{"arch": "nf_resnet", "model": "image classifier", "dataset": "numbers of one to four digits printed on busy colour backdrops", "train_examples": 147500, "image_size": 40, "crop_scale_min": 1, "horizontal_flip": false, "rotation_deg": 5, "color_jitter": 0.2, "cutout": 0.4, "targets": ["length", "first digit", "last digit", "ink"], "num_classes": [4, 10, 10, 12], "norm": "none_scaled_ws", "activation": "relu", "depths": [3, 6, 3], "kernel_size": 3, "stem": "single", "avg_pool_shortcut": true, "widths": [80, 128, 240], "residual_scale": 0.3, "label_smoothing": 0.1, "loss": "cross_entropy", "init": "torch_default", "residual_init": "zero_last", "optimizer": "soap", "beta2": 0.95, "lr": 0.0031, "beta1": 0.95, "shampoo_beta": 0.95, "eps": 1e-08, "precondition_frequency": 16, "max_precond_dim": 512, "merge_dims": true, "one_sided": false, "adamw_lr_other_params": 0.00093, "grad_clip": 3.0, "steps": 6800, "batch_size": 256, "epochs": 11.8, "lr_schedule": "wsd", "decay_fraction": 0.2, "final_lr_fraction": 0, "warmup_steps": 1360, "weight_decay": 0.2, "adamw_weight_decay_other_params": 0}
Rows from block 6 of a small image classifier, named by matrix and row number. Rows with one number belong to one channel. Each number is 500 + 50 x the weight over its row's rms, rounded and kept within 0 to 999. All counts start at 0. Numbers have three digits each. After the name is the row's rms in percent of the matrix's.
After each channel's rows are labels from the 100 images, of 14848, where the channel reaches its highest value: "colour at peak" is the nearest of a few named colours to the mean colour under the peak. Only what is clearly more common there than usual is listed. The data: numbers of one to four digits printed on busy colour backdrops.
# convs0: first 3x3 conv (model.blocks.6.convs.0.weight, 128x128x3x3, standardized in use, each kernel summed), inputs 0-127
# convs1: second 3x3 conv (model.blocks.6.convs.1.weight, 128x128x3x3, standardized in use, transposed, each kernel summed), outputs 0-127

convs0.111 138:554442526440455490484536530528496477567456466505533474548576450415481501469549523470512559482411437444509477409565502555481483475534561442538416495462436429558456492508509522549526552348489467458512495542556595523569509580381473481477459545406411538691497522465652524491490481511524488480491546517543470525450487545560520420546470498437499462551466465514471521493487493575499492516474
convs1.111 125:471455615511446453474505497449534475507542555449483541344447512529515581469460506509485478551478486571474484571449483571521542538476542457537522488540503546500463506482502525580460632571516541409488491484443264483537524536538498451480494444450577441658503516568485554542504470526525490458541539510436456487474473460480511381510496512545497445451507532511540451481493542453486521482473
colour at peak: pink

convs0.89 120:537533359459530555511404509534440468493496512521540462481508472510534485550426524474539606302511526540483527514561494493515486508531513456537459519476501469485553460515510471445514536471469496509452520512474620509509487543468552553493505456499599454550485524521505491496505507480533522476449471448513459465470464508505453440430487540549533427482494459505478512800519501527438557503484
convs1.89 134:528448497554471493506472530447503524514538456458493481429360575496446607529468538518441429678473445559510482488468489451502484533432545508515517514504517492554462418465507483492445416466437492460549481455516464506431467520474540485563507476498505504549477514583640533501561510574475493410587491474477510542487492466508500496575451453500496568459497477487469474266436470475459533489487
colour at peak: black

convs0.91 138:536539702440559479556423513526389513522440553548487551437507414492540462530499471559581517457450515551513463519516455524528469462497498457497464522477455492483487607542492502517490548449489508543347465492618434501507504560469489527471512476451587486620531505512557498472478477574502513490473492490433443486449478430536439441663452526543508523425494470534545496544492498462523490584479
convs1.91 129:457494480583323534537503459562563484473495667487481535426490545531493536546532481561480503463459483511488504532435482432500553499460427505531542500503510459506484483467503502451550517519549576436361511477495546478502526536589426487487477482529375450620507530511396517500454527473464470499561432551352489440473467557487545427448505481563524399482499517475580478528517518459517542483479
colour at peak: grey

convs0.3 132:475543442486558473478471472531533561513491554483488566436508412511553525486532514482521460496416492439537527511511535485507472457477397482491537519552514539527489431513500520511531368574522510504514524542580424515483473501473460475534534502453225492577518524496466521497550507344523498533547505547369473562460591441513438484543507515454528530463448463506602513531509530525517445527488
convs1.3 130:530394524478545519538479570481386467411499457501512535473431509606473617511559495480515480518561540553481458489444437536485535450428531460471474482487569480398536536474513500485533430502498518499446488529634434531504491493516504494476482396442459620437493499506478529511471534341507518504524495516465432649500563417592552449493482485564471555570522447465427508533523469452469516458469
colour at peak: brown

convs0.114 129:616547603457405583485328546518470461557483425541480515510653474487542545593506507514516531451504482527513484532547501532500495485570547555552376475502460587529511511524451526578504471522552473473504513485561451556499582514344545554438532539457539450553536527450567554457473525484501526483422485547570470495523506459560486408513484499471520399453514456495502507485486525563513493525521
convs1.114 130:488597567488446456537573526453503509497587573442509539418434422570565587547523516451484481470515438513456513489440499532518442453547435508495491514602551480513554507440534474585528475516532506494399446514458359450506442520545510481494458473410487411588531534483534508500558564423448450535527466410407424527408422462453486480465516450591453483569568469520534518523499518438500544463565
colour at peak: white

convs0.76 126:448500499533570494507583485479526534481561215501546517517331529536512499529494519486494494476541527506524515496469435509509539565536438523457514521509494508519473440491475488497451432438477493488601552522472541498502479492492480527538467504496498224484509500494418523482488511578496510509552488506454495554453529476499488520522494483518510523570503512483566493547485517527473506524545
convs1.76 159:457354396475481515535519430537558508403507644431527545502512466464524475597518508513562527538467577537500504520522520496522470548526408485465485502546527498529538489460479501462592515535519504452594486506492617498523515489542487498567488495518480318539494494432479441507473559657466515509551607517571507485504567451480579501535492473429461474409458480515452481513565461460491513545502
colour at peak: brown

convs0.33 099:473515569401474513513410479463458463488559462479461503540511568487491572532629333582617531544391515483557560543513582539532566417512537541573473542508567438515462485480584512507542433517493463482574513518563466539533411525472484572487461452478532499473497618500557497486439540556518519484475449434545503528477513468451507452603418446437474460514512442467504513439458502459489531562543
convs1.33 097:343465519435507502551518547458488402500501549474529531458441505530373540549482535526513528463435491496450545504450496551530487474532501613517439503509574519537410539529503556627442515528526520482467469613454453499491364580544505511547458546487528507500650479462566477572498493509478405497499441516420446540457471605483434489546484495493500440585510510570543536522488494458507523468569
colour at peak: white

convs0.121 117:494380485533149501519582488497671491472506428517536481494505622520513520490513529499480470539497524510518522538507472516560490536491489467491584501518467518511502445452464502489555413555490462500363553499461484470502466488491491508500499499494477536451498449475492502505542501436541516501551502513492494525470509620513509543553488505484474525567507537503469495472513497492478504510507
convs1.121 128:482459576511266491551433551527579472455511637497471485491597590537499513524472515546458491498470449457556486476431476470494550537514401480531514498565532547493484608529507521457479439507544524476446551509538552479521534509509472521469501454550504550554514517505423502492436497444430484485567441518497547493504452533445688454500533477483505458623516528461546449495460492469539553500467
colour at peak: green

convs0.96 148:491542465538514519491550517500504498450535566509492494497462594409504527497490490496470493514533527509499512502492511502507509530479455514494518509505518500541485452479489540462459578441538470489535519507519522502501501493481474515507494485492515395385496518487501478513486519088492497503549504485534471513464575354538488471581522509469512489553531542492531511466508502533466481498487
convs1.96 184:511543552486464549475461549523452492443502388519492419525406575523502508479520495549518516480497549466534493516473518430492516480472443524538516498478531561466495514506485450514633554512523508510456593466551655485533506451513492498440490458485535411470492483510396552544412475292467509528539435514436553525502506412509671498366487534517471473525448494514547513477513480459516495552471
colour at peak: purple

convs0.117 091:508497542394523533561544498569500526588523503493423426551537468528439528543527567442517387474489404515536498510526466486447489457567413506516429587479523466458553476510547476416515499421519475605528485542537568464529512475424481589511479468411506494544559501546502523512474480530447531497470505458559391523441491484447526431512509406513532332458438584449487558535447606580540507486528
convs1.117 084:512513500527468422505559540590508488434455477480567595463473458495493499505578468464492474572601526568493494589466465446496534511412544483386445437413525530416549460514515417492426447507529572515520554549553475475468575525517546581503513534502484518509451429471419527481517446523517482582466451520508326510502533528528530557440485568434634514531478576447545429445453500448551486488539
colour at peak: brown

convs0.70 113:474408478542187496499592485494688493506526416510507473494483604432502498479506519479490462535493552548522512517493491486534483517496486496456572506506468505515502488475473512477530338566506483506364555501474462500492495472481507514494485460485512556407506465501490502493516510490506521491568501515511504519456529624496529537577493490467515481564522548489507481479494503520440501507506
convs1.70 139:489439572509282448525467539497584474428494654558484475515604533622471544517516499589476484526500458533513486481481516478478541521497415504507493464512512504519512603497504535429434398429507508476423564516514559509505546519520501488470498432554468566549493508520467490513433517477425515512555443529459551501515441480481654445487545455446505465587521532475574482511458507515555539476455
colour at peak: green

convs0.9 110:499548428501488513523388508560481486541493584527511562517493452618525497535485525503479582270465535511474532523520520546520534497499526444476477525546559476451549437515491495429550417522471476475402492483512598501453494528487497521446470517515459604557498469456452492475498480417524484516446470437544479525441497497514470439458453544567521444470515464517506488736541485522450485517487
convs1.9 109:572537404578487507504572494481495492438516450476462509513367480543444620479508522523479440589517428506525447508568472437507525478437543484492505479529534476512469568486460522464446409443467453504538513471573392545472502471477469534498517437505489514573492469644581569526546492419478488438611518483491523544506497451497511478499430476531471521530516505498532489255460450503472506507479
colour at peak: black

convs0.31 114:519295468478584565501515510514515507508506599519494438488630477581476513570465511477488449652496521526478470529487514530478521520475479493495502508516520499490531470478506505421513360554486489505681481468466581502476484509488506499490491462486572340575465468512512475488497502454556510498594492429533464443464477502523451486449494505512493445508513521504501484331479471532482507516499
convs1.31 142:515569584520497491553485541517575520543436450542486652514558460437470460511534498456564477418479529516456474453486554505491467488517469528497507523489459486514538570451471500439488370447473476549614571542475395497497532498488470528468508517535454368652556506589493513496437512456520528552452553437517554463499495427527548500373508465514488421514479500474573553657525492516497536474524
colour at peak: grey